From a checkpoint of a small CTC image transcriber.
Training: adamw at rate 0.0013, 11000 steps, batches of 32.
Rows from expert 0 of block 12, named by matrix and row number. Rows with one number belong to one neuron. Each number is 128 + 24 x the weight over its row's rms, rounded and kept within 0 to 255. All counts start at 0. Numbers have three digits each. After the name is the row's rms in percent of the matrix's.
# gate: expert gate (model.blocks.12.mlp.gate, 4x192x384), inputs 0-42
# up: expert up (model.blocks.12.mlp.up, 4x192x384), inputs 0-42
# down: expert down (model.blocks.12.mlp.down, 4x384x192, transposed), outputs 0-42
gate.39 099:147117131156090173105127140147116116117166103118182123120134140123167158135120134138129128146147099143139150107116104139108149081
gate.40 095:097113151155170103100136130118162119153115120130118123118130195124091151123126136083110123140141140099104148176141135142106139098
gate.41 100:143085151148116150124129098109101130156126111175166146134129112099150122110106165078116130160136137145122146128115159130174122146
gate.42 103:153105131120144097117124136122119126129105099100178126138088070151107130148099100125127156111163104066157092140120160115131122153
gate.43 097:157122164122114126114088147124156133145162090124111148169132165174178146098151125114130140122125156155093137119120155107158142137
gate.44 102:114145109117128105142156123111129137123150129165135142140162128094139154138142122158150102150079124133153154092136116104095153109
gate.45 089:142125149083111109153134114131141149115129135158108175096104139127162122106084122142102125135083142116113146102124139141094134106
gate.46 097:136113117138111103167169141103120156111090149137104095130162123150100152135111134108139124079128166119113145135132106121136147133
gate.47 096:171155127105092090164161111169157153133104154113096141117093130107084148131145110128121179151094177133104096136103136135106141080
gate.48 097:130105151139121163116124122105144160162084133139165174136190096149134144125142141097136117153117137096131096127093115112152118097
gate.49 097:144115175118181135138094110117124163101127138130133154145112130125121112171156125110146129104127168123080191093084092133094134170
gate.50 097:092188157125140141174105129167125101160119114164104116136140062180120125138137124112130105134120164108093126138140106123121114136
gate.51 102:114169144124144145141184150125127113124105125127113149159133143142142095097134187121171123150127135087154069161120174094118118137
gate.52 098:127131104119091116127140128139162110146117137171120134106114112130089125082101113114156136164093141108104146172140165119141120134
gate.53 099:123130130116141137114124178112134139095144143136116101102103171137165111139093173101146147125169162140150180137161118141105116124
gate.54 102:113094179150113112126125158159136130085119166144135113125173147110136102099175145125133117078149142096151080154132152115141127147
gate.55 100:109124152131119124122172090130111093114105135140131140182106129132144123176131126107098152158131135127090158114104101156095098150
gate.56 100:099174104125148076107121161130094117079136170159142096118108105130145145148135122100143160129134153104109124129139134065128137151
gate.57 101:154107136108144162129138134130117167165113131170100106088144137131148126112143162144129166154077142142141155107137121136087134120
gate.58 103:130113157106112136144116101113103139143126130111137133070090148124122093104086115142108118086122092106138108112161129138092125101
gate.59 093:153159131138140185174135087111145133132130117117122099125126144109113123149098144164146121138134140121164172092094151143101097167
gate.60 096:141139149137084165112122146178105151127103174126111139163098147138112136089102133140165121138127089119123208130120142127121137159
gate.61 102:140136140099129119125118145093149174053126133127160101131116155180078135159146092145133130117124148142127103149131146169119138125
gate.62 101:142102115152111054127147143143135087129132162131102150117149098145113166123109103160155136089138140086064155169076151142132126122
gate.63 102:140105130122107115125148165118131135147105150145146124080171153112121143096129113085097113163085115157124142134124112166132092107
gate.64 088:102141117145143115171125118132112152143133144113120166179119107118096129077120104168148091143099158098118116124092133105148150136
gate.65 100:130104143102123108138172153131142140120135146122126080147169133146152124145129193122132153104140090139142108101106143126121119137
gate.66 099:096131144114119129122115156137083142126106090115092132157137126070124104121114152187135166109135162128128095138119134075153123134
gate.67 102:120155106103103158200114173137157154141117139142106092089163137106149156111113141126116146137105114084127092152140115128155126138
gate.68 102:129126133135108125132120121131151168091161088141114150095117103162158102098178128146127130141079153121104095129114071135211130116
gate.69 105:099151067139159149122186095096126133155107161119127115131124117108102141107141136118155105141094116136144135081121115151083149121
gate.70 095:166145162155094118138149106144100085112140141104124147118113126135109119141137149140123143151133141151083113134164161131133137117
gate.71 099:123085091125153119098124167173140123142127110174153130139085158149103081101119083122148164061110115137134131150105139127140094131
gate.72 099:141098146141171103104125099127121125155067130138140063131160113110116110142093138081159147094122135111105106138101122125140143131
gate.73 102:137182156111138124126147100140126154137116137124148142145113171135150109095151067064156184117142133112135151149150158083137105161
gate.74 095:123057140125116132158109120100125161080107130102164102135162134135115142128136195165118107092120131136113159153112152106106151132
gate.75 091:120143138145132103147101082176091127112149112122103163125094128109138147125099145151120080160107099115133156098135170143162122209
gate.76 099:130121130125141105135138145137142134153125161115094096118140092165141120155137154144127140102111129135104152183179112110129124169
gate.77 099:085157155104136112143060176125118125114145111182085139099127097129136132107107140138096116107114187113100167120117120119104098107
gate.78 102:124129126126106122108107100142133169143130159152119112128093125055140102123169133117135160114108147115113135099159135140156127120
gate.79 097:080132145154103100111118081111132147128127121093114102165145123142124112118152148120129117128153123136155151104143131116126146117
gate.80 105:163171123102146148125127087124064141089140110079136131151140128106135148190142108102133144144136165090131136132141152105164110150
gate.81 104:157095087116138147146114101143104129102149062119122141113152139129113115109133082153115117103142080124143148156132140127103120122
gate.82 094:106122143129112094150121131094109097123106133124154152158097104126177077106113085178133155130088140112168131110142145168133056158
gate.83 099:141108125169146180166135121159099154147142138153124118090149112136111159117174160153175152156165144137157165139118151133169157121
gate.84 096:118128115108097081158136148110096138142134121116151106175064131131126061130150132134065088139164145138141148177109126133169180152
gate.85 101:102135187180173113164122095119123150144120165134119128082115114167129130110124123116101128109164161113105129158145166165113146116
gate.86 102:085108143105141139109137128107120141119129114170139158130127127115148111105157135135111155116134167112146144143154112152102100072
gate.87 101:108101136089137173153072137119123113141167160113116172135126115113140131137163143132131111108151124107094127131096084092203131131
gate.88 097:138089128098111144113119101134136183128161106132164145151094137106145122123119128141097123113130158115156167125133123083143162136
gate.89 098:169101150129107136119165131162102132114175119120144191112141135122116161134132107140114146111135130103138144161141131123087125144
gate.90 101:119127116144101133134144118108114093113104104136139148113124153123163117092123142101107125127144147158077145139137108151183185173
gate.91 101:143122107142133152132154154153097101148171141139154093130127124143136114123102125130128113145141104146126144140125116138141128102
gate.92 095:108082090109158142140128150172099144152143134139116176099144141176157140110111121134148130131103136101125099139092095122134133137
gate.93 103:128139146149109140168072173112158078137091143094123118144109164104143077117150153112157134104152095122166111123124118102139127101
gate.94 098:086099123133146169153134128117170078141091144135094144133124126094084139129104130141056140130113099071106124144119102115109146097
gate.95 109:106110061112129121147089081176149151082154099125149116079087158179145102130165111120117141124165153139135092091141127106145137128
gate.96 097:148127147170135147136117151173161128137145159121136169091111113153144138126138108136134114157104133081163116149150176144127142102
gate.97 098:103144107102136092132154093116146130122125155160175106149124154108118116123176177124135118115140138096140145099092161113129112194
gate.98 102:129151103150167125104143138122123120112089100138118076159119104131150124132118089127131145155086117114145153129170076151143099135
gate.99 100:158089151150145131099143133125105133099115150110136129114094145132127188128168106123166147092114114169141093146114128161135130118
gate.100 098:108132165138133142068125130086127129133137146154096196166093123155112117144123105089131163131178109134094169117150080122129089107
gate.101 105:129104133143092128127086133085108127112111106107162094092171132117132137119167111126149160123124083090136130136146116128166122153
gate.102 097:099123175106123185127157135120155111107124137126134108163097143065140142126141111145100125132125136121169115132157089114164115117
gate.103 101:114145097148130165122111096148127103136147114135188126132129158134113143133100147147097141147122141116143124137128163114107117112
gate.104 100:139161131129106146143123168083091109078148125122138179138131137124164132089078110129151147154155131089121145107132076097134131108
gate.105 104:181119113112132097143099115109110128136174105122134128158152129150145177136132191120154122120145109129150112167136128128164167132
gate.106 111:164116146116128123097109120122154133109158132113083138156107104158144133119140143122131150165131166149166105168159101131128167117
gate.107 094:130089114105170113134111148163066143129128116084121168120149145113094141156171135144120154091120148141135128110151104098154120103
gate.108 104:109137122170101129118127102140100090169095126128118130097110130116138119136115153146156098168125062113182137137149112116102089133
gate.109 099:123104114131134114101149097108148095121148105167115115116126098149140107131127086173160116115097133118092140144138107122116112097
gate.110 098:135099124138174094101113144128106106093109154140079135097147134138179120167148091135079138155163146108130096114134116152127122090
gate.111 101:115174092093139102109141109131104159114099111114123111120157159125159120147089124147161131118146092120144153117132142102153159118
gate.112 100:110075164147094105134139122092139145128170185167133105119120088172151145141111109140137108183149155111125152131110111164135143088
gate.113 094:137108120167146094176161086125112085086115112109143128168159096122138094116068176129149124104126085160078131134142173108158125150
gate.114 104:106117153133118150145147121131147146148113104111171135176132128155132159119111123141151104109102099131085126094119126146065150129
gate.115 102:145101153102142104123107114146115153105137164117143155118105100127136106130162176088138157108129138156155150126164157155150137089
gate.116 120:114122105110120149120143118097147172125117113155119145124175139134127112097087090134143131105099113155094090146187107119147134145
gate.117 100:166081165141153139144145162090140156113174140128124125139133103193105128146138181113089105121099129119140103119147118114111146099
gate.118 095:114139174124141144157127148108104175143144150115153121133152089110099145112153148151096099104157130102162113170146121140128129149
gate.119 099:152140156133092160175102130095110144146128155091114064125102178115142134143094094107102172142130120094117089119136117152129117133
gate.120 098:085122138117130140100125148108157130124095142169118138135125122134152135116060064111119149105167119100119136176107149159133124152
gate.121 096:136128181167097132145098135099131110089083133141134091096124114140112113131131144095131145103135121111144131130141143125160101158
gate.122 102:129101132106116085117117148128144165128149142094122134122163141103098090123147138172122125089136123119091132140149100143175146166
gate.123 105:133121144099121131143117126122111184088153138136128141110135097160120130129145079133104094108144161127141129085125097159128133099
gate.124 101:135116101147156118144093114147117106129145092097159129112123133118138165100153126118155102123087120120157109143152119138150179089
gate.125 104:170118084134134106109143146157099140118094138126122112138111106080147115090141131166151125134165122152108136145107137139179130130
gate.126 097:147178140164085108155108115101140116115141120131151095147147124125152144126153101155128128125176186056105142115114162115105122128
gate.127 098:077108153150155159135136113146128091124160121153125118141120158149149150124144130154138141119138141151099127132123158165141083147
gate.128 096:131132124159145136135114140130079125119142116108147149143142152094152100131106145148120145099143105102128157154127119088122147124
up.39 102:125111122101146129136135185169146138152124155097135119127157154128067104108143125128136105160178107121147123099138096153133130127
up.40 093:123161133114118160128115158136142152096125125105190130118143103138084123164122111111103117146121122159125123122125093114140099082
up.41 110:056106157163110162115140150128124142128126135169138093130157141127126138105166133166166126130134127116138114115123160113137154162
up.42 092:173131133149140076073136130140131109131138088100147139154120131133126149150125148107137139110133131148144088116099125176161127187
up.43 105:135147157109134128114104119139151115169131115147120126114120084138115091151147115134139098136100147127114149136150115137126133167
up.44 101:123147104118159117145180133140097124113123124124089116132170118166120127151133129104127150137141118114138114081148098104158134133
up.45 103:163121130132134178121091142148128158113160099132117127107136123128129123128159148116194111159119095157117111154153226084121150118
up.46 101:155141130144145153125125123173093157093098079130142086103117107103088150154115127132139117126136121130101115113122113106107170118
up.47 099:059128104116102071110126133137106141096171142110147169150111139123115098122120141128118156119119146132148163154172129113135114130
up.48 098:131087150128129119086107121167113139128072142099128122130127126124116138084108136114157114092118100130137150104110146158159138140
up.49 101:169112109116130146159121163112146147144134100133120139124096165131107135118099156068151154151128098126154154109142104159095116173
up.50 102:104136117123151146141111108095135146169106155120103141121070126149172117127159131108098146108151138134093153105147127133123128117
up.51 096:101129121167106124090101108118097122146126122151154113127090118135146104129131101105107107137130126127148153092121112160125134074
up.52 103:115116142114156111141164136142108145144138146141096117137120154128091133107099107109168133128119125166111169152142161115158157119
up.53 100:149098159132142143091146106193133090085126123153176147141094099111104114126133131115110117136153137132124110088052134082147194107
up.54 098:174171172087098125113137139124098122146152155131094121176122120119110149137111102095181140101115105118103173097162103113139128119
up.55 102:151141164076119152119151159123112174129119121133153153151146128134138181140130141096100140157103099088140145087125109128128156099
up.56 099:125153088112166110108136112105194130132122123166095085175147110112142121102138128147156153162109122120184122098130141116076143135
up.57 096:140092103147120138114128095093096108076135153152109146085126106152106134159094137115097106096129094122114118133111159111144143091
up.58 099:072114124121157110165133135150126131126155166167089116102117100131142141141125111093145134131120156114129143155193125129136094151
up.59 095:133108135106142096127137140077122149115182127112106141126066125170101145114132135147125134140107153158126105120082122120134119154
up.60 102:143084111112102168104100141148127115151130140112095156097090178123124091153123103136110137142161123142136109098121091095102171124
up.61 096:115138098108159116106127117131110134153117151124127158125156116106103099084152085086168152143148101095097160101152164094093116131
up.62 106:139080106130128094135149119090115116141149119132092111124124136140103129139096147126147139126099156146149155172096146131117126126
up.63 111:103176141128132093145126103132126151158124149139138123149156169096142101149110114140131135139107097146145098135128113147144111109
up.64 097:148100132128157131147128130127113114135155108153096074111139116094118119121159135116176126118140123137169136123156088116138148116
up.65 099:124112161118089100162157141121175120144100104120088118150140098176151133128078134160123132122091098116089086127144113141144121112
up.66 093:139136130140134122134175166133129145125166125094166150124134145072142077163141135118132125127121090138132155147109112111122134106
up.67 102:125114163144120128161126123149146159106144124148109132124119132147115118156156156135096139128155137136140166134163138089148157163
up.68 098:169126098101092138141110111126119118115092123178107128159121116155084128132145106126093137166101094127172128156116175163152130168
up.69 100:079170109133124103089123101113067112135160095087138121127089106155095143140110120097103107133134119125142144098130135122166116138
up.70 095:124137097105108117141109135155093145106151136101179124124138078124114132119119106137129142139106164127152139117172148115114137148
up.71 095:147153122105117145119110139168097099161166138140102123096142115172149130125127114165163122124118138091144089151135118106090132110
up.72 102:090172123134193120105105122132161125097087156127140141131126173119130136125121108109158151155138190107124103111126112142158121122
up.73 096:152149181144113126163137132171122116110103093128111146150101086117170172180108121126099088157131159105094112104122134155096138135
up.74 096:106155146121148128097102144119137126134153133131142139131165090103076161115125162144152122139112107084172091148147144086118113143
up.75 100:106168126143111169109072115125126110126120109109160155094167097149102109099104149113154145154112149108117133126105160104118180087
up.76 100:106131124131120137165128142112129137142172149102103193086095134115116152120129141158124156132127112110154168153142158137104143131
up.77 100:149137138074123103136119079104130098176151132125121095147062141138170115111116090135113163147150134102113123153165162091109108090
up.78 107:137099147140108140129138125114161103112123118133095163144088100155135108097103123137096145158101120130170121149095173145142129136
up.79 101:105130120147157145107139149174086157165101139141168118114142131172133136119095137165168135124144169113066095096137129133174162136
up.80 098:156133138141084159141120107093146140142107124157106203118111102077139119139143141146141136096170097107106122083168161128081127136
up.81 103:115156089070074096095156126129111126097152122144166126117102136160121170118141113119136122129113092147141149100126141098089123179
up.82 100:074112080103115095103121110102123131137106111172131144154096141123108145160134144153158153145125169122152110138125092109133139102
up.83 100:166124146141097072141139140159094109147128166145119121102119078128120107096110138089075125100155155132120127135123083103139108134
up.84 103:144119128109122107134159150131146117075114129159117158126124124102181114158110096156134147099138129144073099136133132133104134121
up.85 099:173114128131098148119124073089098136116107128128144139124128135113152125113126146133134125120136124142141149118128128128123117117
up.86 102:096150135148153141114129158135101114113157142127104129124144135106153139106144121118163114123142169128156161081148127146081125132
up.87 098:112131135117121151123136173115104161087129120105131110131150101137135130123149129111155135146184118109123099110130173151107154105
up.88 101:173120155121114152113150186132123137087142103105149120108141132152144137111165141115113108065126140105122106133173144101155119097
up.89 099:089151166173119134139125107107134117147138161135090126152108124134133124129088145142125177132142085140140139123073096108123109117
up.90 105:135130150099125119099161143118079083090128133138113100081155143097161127094120136125154156114125135156156137143147143103113071140
up.91 100:101125136137136115097125127123104136173143122101151098126126125073068136131138142173145084140181105112129153126131153115115116182
up.92 098:143161145159117146115128104121108108133120094114171136183120126102158097139125186103125166105113095106141144114157164145096112140
up.93 102:099083116153144162091119093153104087132160185124134100108141108107110089110169162133087145104129140141140163103157137103145156092
up.94 093:143162157104180128110088146116175148127125103127095195125112138115118104113178172128146148157141123130128136093124140106114121146
up.95 102:113149157136188174080142146143150127135166132143172143162107136135172123147128131132093110144097140111121135110098137141085075098
up.96 098:123173158122124136147086090094130104139110155110168129161103082136119112123081147150185097082145104105068133121075147121136136114
up.97 101:155156145151126136094145110111146137115140076127147167100132148086107090130134116150110129143127105133136160125128123131160119129
up.98 102:124117158150116109151126137142148145133147131162098151129140136132133133135120121131179124135115130128103136105157099125171082141
up.99 097:149148172118125110136107078105102111147119103162127105141137099109135160116122106146102138088176159139098144126149146151113156149
up.100 101:160118120133091133138169118164137137152133144132105098115111144097165111130165101105088115156143120137176093127145157126127118148
up.101 103:119158141138123132159136090128113107135106134132162147156104087150138131125114119154096092161118153147129177065140095127082144123
up.102 098:102117136150144152132129133154118126083114161117131117083102122128103186131097106160153125152114162114116141111139134097097114158
up.103 103:136185076133093155097132104136119131131107132132161116144129116104144137127122146136148168111118107116133140127115161112131126085
up.104 095:179112178132145110134118115168100137141076108120166124102093138114132093147135145129132149105150058107137084156121113172144131150
up.105 102:134134152125120120125144140103141138162146125109090110136100104105148123121178154169137123120105161169132128144101125067125100139
up.106 115:124144109134097136107146124126133132094106140133105126144082128160118130120125119144124122137120136137107096122163168123121145137
up.107 100:120147135136085106110058160132131112113102092150119121118084156110138135083146077132138108156167126123137144139140098156161138165
up.108 098:206133089101095142102119137144100093080123113095132128100127146106155134148135114114115127152122145117144091156120160139115148124
up.109 102:128148096148119110147134150140141095108128140094165170144143109114134183143132085104141124115111106140124130148145130118100115117
up.110 103:101112089134119100129148121172113138155119168175075109121093119182100161160119115156139174109120102111140146100125127152115110112
up.111 097:144104119133117122129160158176157116080171136105119079116108133142091164090115080171155169092126154129139087112148130122149126128
up.112 098:150108112118120143093161125116123117064121156145154112088125142163140154089141148125131135155101105128148122150152136097119105143
up.113 097:133116152134122165089130092090109114126108154140119098086123140126152112143142130118099104130133115123108061114116116096095174160
up.114 101:137118132146110141150165127164157136126124118143120143145102124137078093131119082128144116148121103116165173093146114119160128134
up.115 099:152126124131131126135131153136108151113101143114118118112091151126127106142119110108072122102103097130119137090088151116105139116
up.116 118:161103125153151141136125136135153107156125134085143129074091111115112146165131165128129144167160146102144154129079144122115125109
up.117 100:121112159106162101100112144124139083110133153148104105140121133105123082125150137145128138136144114148093089133122072135123145104
up.118 099:059112173117130078130116159119122147152169189142115123123141075155140127136131149144080177129129099152166125116130144142158118135
up.119 104:060139114157120112152137122195140144121135121101173116131131106127102105145165149108138101137116151148120092142123134125110136127
up.120 104:149088129116118116081135186106121154086159139155119142089086146146113148125155170121160082120136106167119153145129104098156144173
up.121 097:115108107159145131104131091132105146156193128119115137158130092134144094140166124117107112133188112142191135119129084112155078111
up.122 100:125129108127139114147079129123161095116115117151126148095146112081089108147106140172120156122131144125115101156123074123153110120
up.123 101:125146106137099119121103154105139148127134145147094118135086080126125192167093135104141127130136104147162164140190124111118136121
up.124 102:158088110145119134129096129109094131128139105148113136140140138134108139141126122077094123163138114116152145127130066115147157106
up.125 101:119138156114115107121140141120110092091130152120123139168107135148100141092111120135163126130152125136128132119133176131117087134
up.126 105:145147128127122090177155120106100099135150126137114136146148079086109130136144095108123101129140106120141157129122142159135126105
up.127 100:126154121114105099155141115134129106126147121117091104156165118152147185111141120121147163123084129141138142172119124120152133123
up.128 096:117150119101125126152109138097111147105120157118133138098163149145177148101108120081111135131123071119077162121138120106107140106
down.39 096:136125126125119135109147133096130100150118136152137132119190103132156127123144127134138132131173131137154115115106119155157097155
down.40 098:131069176152119121109128145105144120134146124132117130119114106100124124126153142128137132106135130187075182113098163098129085098
down.41 100:156117133112130143147121114140133138112139101087136130134134111136142105143142167176152147095168152020154134120128128126139120128
down.42 104:151097128113116142115151117122101151117094124119147152093127103102145104116108158146075163156174155070132117093084139169149135144
down.43 097:116145136138195032164111182118131135147120154122082119145133112111115137118128149119163113149159141112099121122148099148134168116
down.44 094:119133183127106139130138077110153153114115156099138137154136125140107075155168097129130148133141117127144068124128141145139140108
down.45 107:168134130121098179111145127132137118149105125109158105137117153128117128107120111137129141112101102128161122119103145131125104099
down.46 093:136115106182084108151123164108181143133122174115143124156087105191106138129096144123140114168097144132113121138166151160164124126
down.47 094:149128119113147092134117106129155157146127140105111103126130119159139094122182111131135143112149106193158121137113124139158110121
down.48 101:108105094096160150142150116104136140101107138149142086134157114147142143129089170172127119111102055154119118124077142166132128084
down.49 096:107128123115142164129145108162156150102120117116121069153124158160125148171133123151134155147132101154149101121142131111112114114
down.50 095:118143125126148162147129113114182100138115130140116097143147076113126118105124112169117122128145142162155151150111114142146148132
down.51 101:138148090125087108116112143143146093099131117163146139104192145130148126179103125098104136144104057133125141120111101155149149129
down.52 104:108091168160096130172108095164141106164132138162127118156111103154117184142133135133137084133109173106147122167160095156103119109
down.53 105:171128149094090139094122152102149145131074123093153143136078131129134109106110160135151110126111122070088093148165120138153161105
down.54 101:160095138113116166165141111134138135102139158117126144117114140118118163111096161148140144125093091177138144159106123104087111138
down.55 102:081094160157137114112150141121122108156102166131057145111160129157172138097097180115129135161113120169120141123175115178130139137
down.56 097:128127120120168128133109138129177127127158148156117139086110134124119132136123095081159163150148106160101089105136104152122117113
down.57 100:147117126113130139145124067134151131113127102114109104165118115141119147104124082121156054129141128114151086125136113119125112131
down.58 097:138090105119148132108085105090149128120167129121072165118110145144104138137164144136108153155144161109101156142143125157107150129
down.59 105:097185116114110117123140167144153147161104093144116129137123101152132159114156112122150153107102105159168117079140128127164104086
down.60 098:076151139152140103127155112135145098099099084095157110122125167102101079107088072112130170147114112148166136122139135104168115105
down.61 104:150121144128101126114134117099117130177128103181089159114112092108119160108145146093185104170112165186129109134136130153094115153
down.62 106:114104145105086114154154137100139213100145124162145119108134135137152141152132142106114147109093078117175099070101134125122119098
down.63 102:128127118128098163103156116108118152123123120171138157121098102147174114098153124136152112164137142116153133076134113116100094091
down.64 100:083146162122148132080129088118127185112124112139149103172123122118100098110153128147096115140099159160129108140131163167107147116
down.65 101:146116127173110117153156133141123109154127100122093128123097131127159150127176137132124134105137120095151152103119127098118152137
down.66 103:130119128156120158111138097130146159109099142139097150173130092162115142132111121129152138142132147130095105148113147130085175098
down.67 104:119126162105154090124135120095106120112131128105100150077135101155138126108164157114115105107198139079094127133135149153137115156
down.68 102:117155173118162122163100134115081138082148139134133104135129103111122128132072123085083142131167131088137128113104163157145100144
down.69 104:105113140127108143162121192148128097136156113125129149155113133130165136166148121135111120172136134135157126130131205119110116133
down.70 101:153114132132149105082143097098101143174110135133144099139144134094145103081172130117161119143115107139151138158156164109131177131
down.71 098:115097096143138137106165137133118110137108168134107139105123151191158117148130096098102163140092164154160130104131110111163171131
down.72 098:106121129129119143127121108140152102121111124117129156118152077138100089151154101171146126105087119102113109126153092102132125140
down.73 103:136124108091159134155117100134101150129130173140096147114086127113153094120115157139133112167136105118108159166091154078119149112
down.74 101:089123123096119116116120104132122093169119150102153090152130083150132194111109161117132121144119147145105131143081106162157118099
down.75 098:164145146149078156150128125109110193122118104124141148138096144099114144142148119123112071117163125140160125145153116117124098166
down.76 098:112097066097116137142108129097150085139123083160157146136104155117113086126119117131142120144108126131103135106148106109099111133
down.77 099:157144171164126076120136138126115094102133162109116105112134145144098130109108148116071144118153129168088129110142118101144127115
down.78 104:116082133130147109124141095136098148124121139140144132116085154087111097160145087112129075074113156146116183137113138127102154093
down.79 103:186145141144084120123186130135135111127144136106123119139148110108100101154129169092106125077151114139102130112164144138116133186
down.80 099:123150089109150161148159146176109178125124161137113114125127099097143148169126129147133141145111141092123072130143131132145113120
down.81 107:121152155116178094147143101125124102090151126178121155081102126160128133139128115119118169128140169133181125106112145104089136142
down.82 095:106108124112143127125147156120143112091096169135124158098163163128101139168084123124145120140137120172130157130106103148101137107
down.83 103:130146155124144149127129126075090139142132143097134158111128122092142134115135175112104122116107117125144127128113151159155154185
down.84 091:116127150164189095075069095101139143121147092143132129125170127099154146123136149086130132108089146118125137121165126138141135144
down.85 093:118136142201128098147100137101130118125144109145143138130125114118161119095123139152132114129101136118143113139176117160143112114
down.86 103:097122122123152145142142157090117126145138167151127139117105105103138136107153138075136108131073168116103144107149144104129163119
down.87 091:127121132131120119108107145110097124131144141155130123125071127122122158110099132114111148126168110142137087121085149121137132195
down.88 097:077111115134144150116125109118123116115105104109099126159144112142125116139137109145122096126110152116103126098094135094136157128
down.89 105:100132117166095140112118126151118122113151124117106147147075094172113118159153160089116096126128126180125135099148133107159142153
down.90 109:170151130102121164127143133099158156115168140139123181101079104099143105149114124121130081108120144101123150113084134145119137120
down.91 101:122132113130111120104176140109103112112125118124107152128104108166107137109105102116078115158097113141118155103174095116131135157
down.92 105:148112137095136142121094125115106172140154147130091186157167096117145116161160150145085142112126123178116143119103148145116111156
down.93 096:150114124150098127165116131156154132192141131126186110085129105103129107134111142150148130096111137136148146113115145172153128122
down.94 102:125156145126117088100102117127147163148145137124136114148145159138146079129136133117074115120108109130099094149142130101079125096
down.95 106:104141128118128111136114103158118129086177117129139110138158150147124066153109116142126156130119109152122097107140110104095099117
down.96 100:155151108133164149166111088116158086101153127159127125162140152117176136136128150143109144117149112176146113126137126144112159163
down.97 099:136142087106165165115059147060096092153099145122119114159127147142116157141106166162112132108104119153103126138084124132099143153
down.98 102:149145078138110149111107085124142181115106142076125125132133138148160118102107146165115121166108136137106095112114120096120121091
down.99 101:118100124128154140143092157100134127106105096139111104113115140137141139108127113083175121170145100138095147147126128139104120127
down.100 098:191115113149126174141155109152125167138098108112069120176123098098167153107127166138147103141156127120136139128124149136131117113
down.101 099:148124128130108098139142125102148156103103096148097082198175134155116077138098158134180173139147137117108123094189124171109127126
down.102 099:093107137201150132081132100092057135081099091131112127140116129109196131136151138132138112079156146083134076152100143131139112114
down.103 100:147123160146118101113143098134135133090094087145130119140136136103158119123165139105115113122107097138117138122165142157113122148
down.104 099:139131135160132129124115180135088162141132138166122171107117125142117139194098105147144135169086109153115204190115132136104140130
down.105 100:170126138180120150128093109136144126138127103132138114140144130076160144126102121137063135169142103082109171162125125146154113125
down.106 111:135094106134176115121085125130097101132120104121120146110113139156123142110148107107122104131142122255120139136101126154100101124
down.107 098:157128140146134102109108102105129146124096093131122089119131137163125167104150113167138109122117086164134130129084105153104139142
down.108 102:173161143132139190134109162148120088155095103139123119102093126106131118050130170107136133146115126167140171094151131068113142148
down.109 099:124135182126100135162126139149135140124133084164162133106119142074134130160110127113161131108134156132117146131142110119124118104
down.110 098:125115135119114171117143138141166121150114087124144133135125158126124094164161095140108124165127107130091132154116115115157135110
down.111 102:129149101093120096136125159181171133128145141083101112149119110121154148150120163147134135130113209114138163103148142123103151118
down.112 105:102116169113143144129153145131093134072162123126094071122132107136146112116129113139138121121134127125094090130139116163107107116
down.113 101:115131132121139165118132155141131154159122105106143103162124135144160123136167171142116141141156140126151171121115126128103170110
down.114 093:094112106110126161132099156128127136161078123148075119127144082143133106117184127155118121139114120075156134064128090139141087160
down.115 097:139123144130139147134097150102158164089070123167142171120123140151134112111099118141125066098155106107154114121119147118107156117
down.116 095:097141134123167135133148127107143136152149175151122126176151126108136146113120124111131116144122153053143104098154131165148171136
down.117 096:141187085147141101127124110092107132125122131126119081127123098113119151151139139085100126143140150154108123099128111112119146113
down.118 105:161202132131127129134135104130100109158124140113081146120126133087124118166118131120121188094099110110136133120093104107119065103
down.119 100:124124089101166128088120147128124126101130127135132118137120134153139157144131176174135147114150147085127132133142142103162112150
down.120 105:154112125124112126156127164132146134139150126125093151132111119107136101147112154127101148094109148085105124161140169116120139092
down.121 102:123102091126142120081113102123127179101149106096153048118149147123103107128115149096139162150123136159139120134149156136111131099
down.122 100:152111127125131135106122147132112112132150091111086143121083097135149126151161137139083162148133151082125132113171133164130129106
down.123 098:113098137105132158102145126125140163130127103152108110129119095098143145084088103079145163085131129079088146165143171099113130122
down.124 096:138084123146140141126142097090186073118090137095105140151116156105062143126154138140146157128134099138132138153150136120089091117
down.125 103:145114128157136113127138138109128120157124156157110119136119159140070133110151125126127122128154133246110115114132151121127100124
down.126 099:117092184148096140125128114118122086131148155188112110120124141173155125136113115149142146155113121133080072095146122122131161094
down.127 104:114189145134141129179102140145145085143141130091127101106131131110145145143158107109129145136084111123072102103147197158113151083
down.128 101:090106117130117155145161166138117129160135139149139100135107080142124164143120112133099177109111116129073073126162132136128147128